From a checkpoint of a small image captioner.
Training: soap at rate 0.0022, batches of 64.
Rows from block 6 of the image encoder of a small image captioner, named by matrix and row number. Rows with one number within an expert belong to one neuron, the router's apart. Each number is 200 + 40 x the weight over its row's rms, rounded and kept within 0 to 999. All counts start at 0. After the name is the row's rms in percent of the matrix's.
After each expert's rows are labels from the 100 images, of 14976, where the router gives the expert most weight on average: "patch colour" is the nearest of a few named colours to the mean colour under the peak. Only what is clearly more common there than usual is listed. The data: small renderings of single solids in any pose.
# router: router (encoder.blocks.6.mlp.router.weight, 16x192, trained with AdamW), inputs 64-127
# up: expert up (encoder.blocks.6.mlp.up, 16x192x192), inputs 64-127
# down: expert down (encoder.blocks.6.mlp.down, 16x192x192, transposed), outputs 64-127

# expert 15
router.15,076,195,199,182,268,283,175,203,208,236,203,211,117,170,241,234,208,190,209,204,294,126,230,226,93,223,229,168,250,152,218,236,202,212,195,177,252,139,211,87,219,200,249,149,109,256,192,198,198,218,156,149,222,194,179,233,167,185,248,152,219,184,262,145,135
up.0,023,200,200,310,200,199,273,192,205,200,268,351,200,200,200,140,198,200,199,200,149,282,200,189,200,191,185,206,200,200,187,201,199,200,200,203,201,200,200,239,200,226,200,200,200,200,168,224,276,199,201,200,130,199,200,201,200,277,261,203,200,200,200,200,200
down.0,009,200,200,200,200,536,200,200,200,200,200,200,200,200,200,200,200,200,200,200,43,200,200,200,200,200,200,200,200,140,127,200,200,200,200,200,200,200,200,205,200,200,200,200,200,200,200,200,147,200,200,120,200,200,200,200,200,200,200,164,200,200,0,200,200
up.1,136,181,139,233,102,226,211,197,214,261,183,239,188,177,212,223,194,150,196,215,191,233,239,203,175,215,201,147,214,292,268,191,196,214,225,267,215,176,222,229,200,221,225,139,184,205,174,219,192,302,133,192,197,203,166,172,198,147,245,221,284,201,215,200,214
down.1,174,241,172,223,226,347,148,160,191,202,214,204,274,147,245,226,210,192,249,194,202,225,198,222,208,192,153,173,186,269,149,222,205,201,216,211,178,219,277,204,178,173,222,255,199,211,181,173,69,219,230,190,181,163,211,214,217,220,110,200,343,168,203,201,223
up.2,016,200,178,248,200,123,206,110,200,108,208,228,265,200,200,179,199,121,200,166,161,235,162,159,241,225,200,200,200,200,153,200,201,183,200,251,200,200,200,224,200,203,79,199,315,200,200,324,199,200,227,200,144,200,162,200,200,200,237,200,200,200,200,200,200
down.2,005,200,200,200,200,200,200,200,200,200,200,185,181,199,138,200,125,200,200,200,200,200,200,0,200,200,200,200,200,200,200,200,200,200,194,200,200,200,200,204,200,200,200,200,200,200,200,200,0,230,196,200,200,200,123,200,452,200,200,200,200,231,200,200,276
up.3,071,156,181,237,231,94,177,190,167,222,304,201,213,168,189,212,230,214,171,191,164,191,200,189,250,196,225,172,200,186,217,216,163,225,177,149,210,210,147,242,205,144,212,139,197,211,216,247,234,172,226,199,129,277,177,196,68,229,176,184,243,165,231,220,197
down.3,070,206,287,206,158,158,198,196,158,181,209,233,202,195,175,78,194,181,218,202,189,209,160,196,199,121,241,271,204,110,203,207,201,194,205,180,286,252,188,203,196,213,193,175,185,210,186,199,194,206,240,186,160,233,313,197,203,232,215,170,215,130,188,263,205
up.4,151,169,148,220,170,268,211,210,274,273,186,203,191,157,214,148,144,207,198,204,229,200,121,283,186,192,183,220,228,285,290,138,169,203,201,235,254,203,176,196,200,211,185,105,227,263,161,214,149,209,111,130,189,197,177,199,192,128,218,157,232,207,165,174,197
down.4,192,285,172,239,215,258,151,157,177,201,200,208,265,185,207,208,235,191,215,194,191,206,216,218,216,154,186,153,159,270,150,206,196,196,214,214,142,199,277,186,188,120,230,244,169,210,169,189,177,218,227,139,207,161,245,206,224,228,91,207,270,175,192,202,292
patch colour: black

# expert 4
router.4,108,218,189,205,207,253,211,142,183,229,221,241,207,213,237,126,195,205,175,250,175,194,130,209,228,133,140,248,225,243,203,211,188,254,177,212,222,297,197,184,177,213,182,240,297,302,260,202,250,157,205,260,152,236,189,158,162,222,191,209,227,203,226,186,174
up.0,063,183,247,203,232,99,198,203,179,168,213,195,74,233,186,239,198,135,216,205,199,167,195,155,177,200,189,163,199,180,138,259,205,190,280,153,198,198,245,220,187,219,200,185,151,208,190,195,201,182,195,188,209,209,209,280,193,229,288,203,165,174,169,205,237
down.0,076,191,199,154,13,207,204,215,245,172,191,198,225,220,193,217,306,307,186,167,219,42,237,193,221,152,170,194,251,178,249,195,234,201,166,228,207,196,171,141,198,198,158,180,194,197,136,212,197,196,121,190,206,177,208,199,169,68,167,208,146,205,145,199,192
up.1,042,185,200,226,201,176,199,293,198,151,205,206,207,196,216,204,179,201,198,196,140,202,277,92,193,222,212,200,190,96,221,222,201,196,165,191,282,195,198,198,203,208,217,175,162,202,192,209,198,205,191,195,207,188,204,212,207,199,238,214,197,196,197,203,205
down.1,029,196,221,198,200,536,193,198,94,209,270,165,234,208,202,197,252,196,130,208,189,198,205,193,194,201,218,196,190,195,202,211,199,198,198,199,196,200,209,198,199,201,200,195,200,198,196,196,198,146,196,175,200,199,202,224,199,398,190,180,227,195,196,198,197
up.2,154,215,212,196,173,189,197,213,196,167,208,210,209,220,193,301,193,168,192,224,186,158,213,131,143,192,196,242,192,235,208,199,203,154,224,300,201,189,275,225,204,228,228,201,161,150,195,141,230,225,168,195,199,195,191,195,203,260,274,181,136,231,148,202,132
down.2,149,223,139,130,151,212,103,167,253,202,187,168,199,226,209,203,198,169,160,162,169,97,241,218,209,178,237,241,256,247,229,175,142,226,225,207,146,137,175,161,175,248,212,200,193,227,216,188,207,210,265,245,262,192,206,274,211,187,222,169,207,191,146,315,123
up.3,089,195,256,268,232,179,187,248,196,197,228,222,124,109,230,208,219,194,230,134,178,156,230,188,167,233,207,90,227,168,178,258,203,173,186,153,190,168,197,285,212,235,136,188,197,192,214,215,195,217,188,170,140,169,203,232,154,236,197,248,259,184,189,165,189
down.3,085,154,211,209,225,229,186,198,201,129,235,291,213,192,183,207,197,218,229,217,104,187,211,215,198,226,200,204,216,172,201,200,233,206,268,222,202,218,168,102,190,88,215,144,102,204,195,201,222,198,230,186,216,184,198,205,204,168,175,204,153,167,200,180,279
up.4,141,172,233,220,194,190,188,207,232,152,242,215,199,208,136,120,172,246,128,163,165,188,199,170,241,128,196,185,231,159,178,190,172,147,252,157,212,209,191,269,215,227,197,187,197,201,205,199,203,200,177,198,132,161,210,209,231,185,184,295,195,167,155,209,319
down.4,124,199,183,266,209,157,200,225,202,163,198,189,238,177,193,228,134,243,199,162,143,197,116,123,197,275,226,162,236,196,210,178,178,208,188,212,178,185,212,200,211,210,228,134,219,275,180,191,184,207,189,247,263,251,204,185,181,230,191,203,200,163,195,197,251
patch colour: black

# expert 8
router.8,106,225,155,215,219,226,155,277,223,197,156,237,224,171,183,200,229,281,195,146,129,182,185,191,186,190,106,207,160,218,147,165,280,199,174,242,188,297,197,182,198,211,189,229,228,229,157,249,158,272,215,245,170,373,188,170,265,172,219,233,216,190,178,168,207
up.0,143,225,111,189,240,214,198,206,199,214,183,175,237,241,182,186,195,208,183,202,215,212,201,193,206,244,228,214,214,199,206,185,200,204,237,206,200,197,198,170,223,195,186,273,237,78,165,219,213,210,165,258,234,216,172,184,193,204,187,175,198,211,176,211,200
down.0,106,192,190,234,200,219,209,198,173,236,35,177,232,197,210,207,234,214,254,234,78,181,161,202,167,196,221,171,194,209,130,215,198,201,171,148,199,153,197,155,173,156,197,239,236,178,184,208,84,202,227,368,231,168,175,184,180,197,206,229,184,126,145,219,211
up.1,061,164,161,221,201,112,254,132,250,158,352,228,195,220,196,206,176,92,161,214,112,204,205,196,188,208,229,240,192,176,140,268,215,242,218,349,183,232,174,200,192,269,232,169,206,178,202,157,197,172,203,144,203,194,200,196,196,213,243,193,221,219,223,199,129
down.1,076,218,279,205,213,128,194,150,224,125,234,193,215,219,207,204,190,166,192,148,193,287,265,186,195,212,141,202,248,213,211,165,214,202,212,63,196,99,213,182,218,230,215,199,235,174,150,218,199,188,194,170,192,172,181,188,227,215,214,201,143,237,205,267,217
up.2,079,217,237,237,186,127,195,140,131,157,241,207,163,125,204,187,208,86,197,260,200,152,222,125,248,227,192,208,272,192,133,263,223,207,197,198,163,219,211,254,203,205,150,205,246,224,294,141,269,202,198,193,242,209,236,216,97,244,270,187,188,219,215,186,193
down.2,077,234,315,218,179,128,159,191,202,160,237,156,178,263,204,189,211,202,217,189,201,202,201,247,199,186,184,196,280,199,140,205,284,210,191,58,197,179,202,209,193,185,204,201,85,193,153,199,218,152,185,102,119,213,182,131,196,165,136,218,197,220,173,148,133
up.3,131,207,196,244,193,185,207,192,203,312,238,212,199,174,136,235,58,195,210,184,154,192,123,144,215,209,108,191,266,190,217,191,181,178,224,265,214,189,142,250,196,203,173,118,211,194,214,214,203,194,196,149,169,139,164,273,165,201,259,252,233,239,271,154,184
down.3,127,206,103,257,212,211,196,240,197,175,159,120,234,292,241,154,200,237,195,201,193,195,164,207,204,138,210,195,215,180,204,173,182,196,207,149,203,205,203,203,199,211,219,211,297,169,220,221,133,216,222,240,195,165,177,202,126,243,133,188,203,159,287,269,265
up.4,071,256,208,195,285,170,199,82,157,177,260,202,204,267,203,283,145,186,199,202,205,217,175,208,199,195,172,198,170,175,133,197,213,178,221,191,167,197,211,240,158,191,217,171,212,159,254,201,260,102,192,150,233,181,172,195,200,219,213,164,174,175,118,188,165
down.4,088,220,214,160,140,212,185,139,155,220,191,254,213,267,188,157,208,257,214,223,247,261,181,236,230,171,202,360,212,190,123,185,190,247,180,163,188,199,143,181,218,209,282,216,159,219,203,199,252,214,188,219,248,114,171,143,153,175,242,138,179,254,142,191,201
patch colour: purple

# expert 0
router.0,062,258,174,266,192,193,213,185,172,183,216,204,252,199,221,102,216,117,121,199,197,228,216,240,215,242,268,213,228,206,249,215,188,207,211,145,223,201,166,236,223,213,156,269,201,156,196,239,172,193,135,235,238,165,246,154,222,218,246,222,243,224,195,208,192
up.0,112,199,192,214,194,120,290,159,212,127,250,138,185,221,187,148,145,184,206,215,208,296,180,176,208,202,215,223,201,185,251,241,217,136,210,161,209,164,169,186,115,221,243,172,199,160,204,230,214,175,204,207,317,163,153,155,185,192,267,206,197,277,220,201,91
down.0,107,211,178,227,223,271,210,208,138,203,192,191,206,197,208,250,200,182,274,210,209,222,208,155,199,201,243,221,319,159,125,210,203,260,216,165,199,221,222,198,215,194,226,198,96,186,198,119,180,169,163,245,130,197,234,202,177,183,217,132,213,200,246,208,240
up.1,071,194,194,222,204,183,174,191,182,190,231,212,173,185,211,238,203,235,202,231,176,165,200,179,180,290,172,217,222,177,202,204,248,220,193,184,286,202,297,232,179,173,197,182,81,257,224,201,251,245,188,173,251,215,237,191,196,201,307,256,256,206,194,201,146
down.1,065,180,195,300,178,211,141,195,234,248,196,201,178,205,193,188,214,203,188,206,180,197,206,194,175,110,168,186,216,163,149,222,236,246,192,198,207,203,178,168,239,225,217,328,213,205,198,148,223,209,174,161,175,223,235,208,258,249,130,175,187,207,173,169,179
up.2,093,202,210,199,146,195,114,274,160,188,208,214,222,190,179,184,193,309,159,199,147,182,185,196,204,228,201,225,172,235,332,172,156,228,262,205,219,236,224,193,274,175,199,192,228,193,242,210,225,195,197,241,199,179,184,198,142,209,209,216,218,200,155,190,200
down.2,088,215,198,203,243,215,222,199,223,229,201,211,164,178,204,210,179,236,182,206,189,204,66,141,181,156,271,171,304,178,192,195,304,145,199,254,179,194,215,286,166,198,154,199,136,218,289,185,195,191,215,214,192,255,269,205,187,215,204,158,202,175,196,147,193
up.3,058,245,153,203,243,204,189,202,338,141,218,200,153,204,206,211,186,163,227,207,151,251,198,46,201,279,156,223,193,199,191,203,258,239,216,216,210,263,190,201,169,167,203,194,187,227,197,229,198,263,200,221,265,201,309,253,103,231,299,185,210,169,207,204,200
down.3,051,180,174,248,185,202,202,125,193,260,143,279,171,211,203,215,192,235,187,210,172,208,190,283,169,187,214,255,184,274,209,270,209,202,159,177,64,182,217,190,212,220,202,201,78,156,180,193,234,198,265,201,157,195,213,189,224,209,149,199,252,255,311,210,199
up.4,150,207,169,206,209,253,174,196,171,215,177,187,211,183,227,178,222,204,164,231,176,219,198,217,164,274,234,295,180,208,224,230,190,203,319,189,277,177,175,141,243,232,189,224,162,179,249,227,172,218,213,182,195,127,245,199,163,201,211,237,221,201,197,126,143
down.4,124,202,171,179,191,258,235,200,183,201,140,209,171,168,252,247,205,226,279,184,205,256,171,121,203,167,259,215,228,203,115,185,190,194,221,287,210,215,235,224,197,168,223,311,91,198,236,146,118,201,313,238,195,187,214,179,238,186,184,140,211,224,185,184,203
patch colour: pink

# expert 9
router.9,095,142,155,227,237,272,162,233,168,206,221,199,220,241,214,234,152,189,254,214,197,168,242,160,178,232,201,268,264,127,214,203,228,248,203,142,232,229,172,173,235,224,162,168,230,178,199,247,235,266,170,241,213,123,239,158,182,221,248,230,280,190,214,140,175
up.0,146,261,265,166,249,216,170,234,198,201,154,152,213,220,207,212,179,95,200,142,174,210,135,281,194,167,167,188,200,148,151,197,225,139,183,136,206,187,149,188,246,177,208,304,199,170,190,200,177,202,219,212,209,187,176,196,233,190,190,247,188,155,184,263,220
down.0,113,128,146,287,169,77,183,265,211,240,206,221,202,188,257,113,146,182,160,215,199,213,199,198,177,192,263,204,181,221,257,207,189,191,184,210,209,149,190,205,269,261,109,195,314,174,238,190,158,209,203,360,201,192,247,244,208,200,231,180,227,223,145,193,193
up.1,123,201,89,204,143,202,236,162,240,173,198,203,236,189,240,199,214,138,178,213,214,219,309,195,226,363,187,209,196,226,206,230,200,227,209,301,262,191,134,217,259,220,188,201,211,154,200,185,188,179,228,203,174,193,254,207,187,176,168,232,243,221,235,193,214
down.1,102,204,235,200,200,145,193,205,186,244,101,98,174,218,224,170,220,219,201,211,179,180,119,251,236,86,198,133,191,146,184,175,159,193,278,213,218,213,172,194,206,198,238,256,165,167,170,210,197,193,295,206,210,208,232,166,165,195,212,156,220,137,211,200,215
up.2,113,163,247,197,189,202,191,182,198,217,179,184,198,249,187,198,204,185,188,229,218,198,196,203,214,107,133,205,105,147,131,199,226,188,209,261,147,253,208,146,212,226,202,333,215,270,78,210,226,177,194,181,198,255,219,194,182,213,197,171,172,136,214,218,132
down.2,114,130,160,213,221,84,195,256,288,202,207,241,218,216,251,181,207,200,163,227,123,204,257,266,201,161,210,207,233,251,200,243,177,204,164,186,173,206,192,202,161,204,0,210,276,203,170,210,144,177,174,216,188,212,181,212,165,174,216,198,313,237,162,259,190
up.3,088,215,201,215,228,118,243,170,183,179,227,165,203,186,248,206,180,194,175,218,199,174,235,178,222,199,198,212,172,121,155,250,182,247,147,246,197,188,98,210,236,264,209,211,162,195,167,186,240,129,99,163,225,210,198,250,180,272,210,164,178,172,190,246,94
down.3,102,198,206,181,220,186,163,230,232,188,210,261,207,128,180,264,221,140,226,172,204,270,169,225,304,202,177,179,261,256,270,201,231,220,182,211,193,226,269,194,231,189,50,199,169,178,209,203,177,214,259,217,94,250,218,179,191,198,153,168,200,227,128,160,249
up.4,072,261,249,211,228,173,200,192,192,118,286,208,206,185,171,158,205,283,226,157,161,237,183,217,212,208,213,133,152,180,202,262,270,171,176,136,193,202,195,296,202,205,171,219,204,172,212,232,201,157,276,237,182,194,206,167,172,204,209,208,164,200,137,199,184
down.4,081,183,252,162,151,214,218,263,183,214,175,53,194,161,187,219,217,268,184,236,269,205,143,98,190,182,201,185,209,154,232,122,186,204,220,227,206,262,145,203,191,194,199,83,73,197,240,198,235,211,245,135,218,112,273,194,270,272,149,191,180,220,242,164,198
patch colour: brown

# expert 14
router.14,101,217,169,203,238,270,161,259,210,248,205,194,115,166,234,155,259,206,219,178,267,146,118,242,216,172,160,190,236,155,194,222,159,169,162,235,216,257,192,225,246,212,134,139,220,254,206,244,238,235,248,137,160,232,163,178,230,209,236,190,260,188,193,209,227
up.0,113,148,170,161,237,209,196,197,191,190,167,175,189,223,184,204,164,221,216,197,207,192,185,205,231,201,188,233,166,198,192,189,234,206,317,280,193,205,201,193,224,200,210,232,198,197,194,153,222,198,226,210,245,151,266,180,233,213,188,165,152,178,199,193,190
down.0,123,140,142,290,148,177,215,206,201,187,240,214,302,273,155,132,214,165,191,227,254,139,272,172,177,131,266,252,197,220,198,293,200,190,190,206,193,218,202,205,227,214,151,133,238,209,218,209,205,223,239,162,215,171,198,215,178,167,123,203,199,323,162,244,185
up.1,142,209,182,191,295,197,164,224,163,145,206,169,210,207,191,177,146,208,139,165,181,121,262,187,193,209,185,202,201,199,166,148,222,235,289,205,204,212,190,208,245,180,204,265,192,198,282,122,256,234,193,222,171,200,230,201,230,208,214,233,193,182,183,211,195
down.1,155,194,177,228,178,172,193,199,203,192,318,182,262,242,178,167,261,200,190,201,220,130,197,181,267,170,162,272,158,241,213,264,217,200,213,211,178,145,212,241,238,232,180,153,190,190,171,233,211,222,191,166,207,271,212,135,196,132,188,210,162,214,198,177,252
up.2,100,211,186,294,159,192,198,228,259,296,162,218,216,234,200,223,234,225,239,214,210,213,316,237,214,217,228,136,213,182,143,225,240,232,174,221,130,221,189,204,196,166,90,194,216,184,189,196,198,187,160,206,230,191,92,212,212,209,151,197,238,199,196,151,175
down.2,099,249,181,198,192,203,143,199,112,200,199,199,246,204,208,205,195,234,178,215,119,277,194,217,168,205,176,159,274,217,193,207,180,177,233,144,183,129,197,150,240,229,191,204,220,177,218,196,136,209,142,282,191,191,202,219,192,203,265,94,142,194,218,200,243
up.3,102,196,209,171,213,198,180,154,181,208,204,176,257,207,230,205,140,152,167,192,196,233,199,160,213,209,207,200,210,157,183,165,210,220,183,173,207,189,202,144,163,210,261,330,249,196,186,188,201,161,196,257,213,118,199,165,210,198,130,194,220,323,189,165,133
down.3,124,214,130,200,194,187,194,174,187,210,234,206,197,222,221,178,207,143,127,145,114,208,253,196,191,109,207,204,204,224,172,207,198,173,184,191,104,247,203,209,210,269,119,179,289,153,201,186,186,197,241,216,198,212,206,248,57,210,191,193,252,300,205,270,90
up.4,067,196,196,236,237,139,278,199,204,191,235,223,216,147,202,183,127,196,174,130,154,218,231,187,220,152,257,193,204,164,265,235,154,187,158,209,210,245,181,263,190,220,222,209,223,76,189,248,166,107,225,177,198,215,326,183,210,193,172,202,238,189,224,198,147
down.4,066,252,85,233,183,211,221,192,201,190,176,186,82,164,174,189,209,232,211,200,181,129,140,233,174,162,293,218,196,285,200,208,195,241,220,207,161,242,176,185,264,214,117,208,168,208,188,142,212,212,214,189,172,229,222,216,119,262,196,206,151,194,198,163,183
patch colour: green

# expert 13
router.13,073,207,235,174,212,232,178,108,217,150,105,162,172,194,187,182,151,150,212,232,284,212,180,214,264,196,217,204,226,200,219,189,236,316,153,154,254,139,230,241,195,203,158,235,102,257,135,198,214,246,229,198,262,254,215,203,210,117,300,149,151,212,180,178,252
up.0,131,204,194,194,207,200,305,111,197,157,232,195,199,201,207,204,171,206,239,182,207,233,78,190,196,233,148,213,108,166,223,197,255,121,209,164,271,184,215,190,168,199,230,179,173,217,201,213,198,240,215,158,171,212,85,200,241,223,247,199,182,294,265,235,270
down.0,137,226,199,271,191,197,243,197,178,250,205,227,190,230,211,206,195,202,187,183,199,211,170,222,168,181,97,216,161,225,198,163,224,194,187,139,163,218,133,157,198,230,189,213,132,225,252,295,254,139,190,168,202,199,198,207,215,261,202,214,150,189,199,223,270
up.1,060,234,165,193,115,117,223,186,99,126,201,173,214,196,191,182,198,222,122,194,121,238,180,159,156,237,172,188,201,140,192,156,246,227,274,196,269,193,195,161,184,147,163,193,206,194,206,175,181,206,237,185,199,207,154,216,226,184,220,201,203,203,203,230,184
down.1,061,197,230,162,185,206,204,171,186,120,260,183,285,191,175,207,163,219,184,235,151,173,184,177,216,131,161,318,223,275,181,199,219,186,161,220,124,206,201,201,224,282,171,273,191,105,193,191,195,216,167,201,200,225,197,225,203,186,178,209,186,178,186,176,298
up.2,069,174,216,241,162,151,263,191,177,187,205,215,207,174,193,186,309,236,199,194,129,212,233,217,202,214,222,181,162,135,112,224,180,178,215,138,227,197,169,233,248,304,178,232,194,183,188,203,208,150,183,207,200,206,221,181,196,216,240,179,152,199,169,205,199
down.2,075,273,210,214,185,229,205,212,147,245,300,217,259,152,182,176,235,200,204,228,278,147,163,252,201,226,203,253,177,237,256,206,181,180,181,117,256,109,162,200,185,183,195,67,234,171,156,257,225,196,52,129,180,249,170,254,189,166,240,236,180,240,210,296,194
up.3,089,122,201,274,191,173,192,235,199,199,282,200,212,180,222,234,225,268,207,216,193,154,175,187,143,186,152,157,210,185,175,208,256,158,227,212,106,206,218,203,167,230,179,102,186,200,216,275,218,208,193,157,181,196,159,288,198,256,203,218,308,201,188,164,270
down.3,106,172,175,184,216,196,249,226,242,143,81,262,203,219,144,233,229,229,182,199,135,229,184,197,184,197,211,194,52,272,231,202,213,220,199,210,191,201,199,148,215,198,195,167,182,70,201,200,197,292,198,194,187,188,205,201,134,193,203,212,160,214,242,235,255
up.4,132,165,198,220,195,200,204,282,318,253,225,265,181,205,207,158,199,210,166,160,204,177,256,200,198,147,165,137,252,198,193,313,166,253,174,161,192,226,202,202,254,217,197,135,184,204,205,256,195,141,104,169,182,213,201,164,199,196,166,190,287,217,182,174,174
down.4,148,198,157,204,181,162,202,200,182,190,166,96,228,225,196,315,203,215,195,199,144,206,201,196,186,167,217,201,141,267,215,195,195,300,238,204,167,193,175,179,255,167,235,221,214,228,201,206,196,198,274,206,195,197,177,194,153,218,151,132,168,205,275,139,163
patch colour: black

# expert 6
router.6,121,180,232,152,224,199,215,123,191,150,153,223,192,228,194,116,238,163,157,146,141,118,177,229,233,208,205,180,191,174,94,266,156,201,227,180,158,206,228,238,197,199,249,305,134,264,256,123,205,144,224,202,236,207,248,216,170,288,180,216,157,194,158,184,198
up.0,097,177,170,224,196,211,216,215,219,168,228,212,206,237,267,290,193,53,228,270,202,259,197,166,186,195,172,171,158,219,218,187,316,202,117,226,183,213,209,209,186,245,225,178,175,149,166,203,197,260,93,213,187,177,214,193,166,240,239,200,215,219,189,196,254
down.0,118,205,201,272,191,70,214,242,186,196,261,151,205,196,205,347,221,144,240,204,215,260,204,131,173,154,202,179,168,177,211,215,201,261,188,213,181,206,218,182,206,190,222,202,129,124,313,216,216,202,186,231,174,171,235,217,195,214,200,228,212,216,194,273,212
up.1,106,187,198,241,193,193,197,266,303,198,241,233,219,163,204,192,170,192,170,96,198,266,163,104,197,242,193,196,247,246,204,87,153,155,182,153,180,189,203,305,213,172,202,197,171,172,172,189,201,259,150,264,130,199,179,203,219,210,198,227,263,202,166,257,266
down.1,109,213,137,268,223,247,207,202,176,221,196,172,238,174,229,205,208,283,200,255,202,202,208,215,197,202,136,218,205,252,203,242,242,235,244,192,255,152,175,303,168,183,220,105,215,225,225,192,168,188,184,147,179,174,202,175,213,203,66,242,180,124,206,244,193
up.2,082,122,184,246,183,171,206,247,246,263,253,247,187,207,207,212,185,211,258,216,255,197,235,183,109,165,189,178,225,200,197,211,260,198,225,224,218,228,195,163,187,198,205,127,147,188,146,223,275,201,163,214,120,166,118,199,218,247,204,209,226,246,175,198,146
down.2,068,183,155,201,173,193,215,229,222,186,228,184,220,187,138,160,121,188,102,225,74,194,157,276,248,212,248,192,218,228,231,207,237,186,185,217,230,123,190,228,229,189,300,198,189,170,199,245,201,255,205,143,224,179,209,171,170,128,225,278,140,184,197,160,210
up.3,136,156,198,190,214,223,158,208,225,219,189,209,234,241,198,227,199,254,203,182,171,161,259,209,191,204,235,210,187,137,160,110,199,167,248,218,199,182,207,167,188,137,285,194,188,82,225,203,184,193,202,189,211,183,201,222,198,251,102,258,204,231,227,189,172
down.3,148,199,247,226,174,120,243,201,165,161,185,126,193,195,188,238,204,190,210,240,116,279,200,185,189,149,159,209,157,212,240,213,187,190,203,148,256,105,290,197,199,233,222,199,232,211,225,197,176,270,229,302,209,218,203,195,228,210,159,209,204,204,185,253,175
up.4,044,200,191,244,104,197,195,202,246,201,259,211,200,195,266,220,189,200,272,208,198,214,187,200,188,190,176,204,198,177,189,206,253,197,201,197,210,207,171,196,213,243,169,103,234,183,119,303,201,279,183,199,159,192,105,198,224,175,322,191,206,218,206,168,159
down.4,041,197,200,208,119,192,202,199,200,204,222,184,200,200,201,200,198,174,129,200,150,202,168,222,200,200,199,300,201,250,200,200,200,200,218,221,211,199,200,202,199,219,199,170,102,200,228,199,200,200,199,317,245,195,199,200,200,249,200,200,205,206,177,201,172
patch colour: white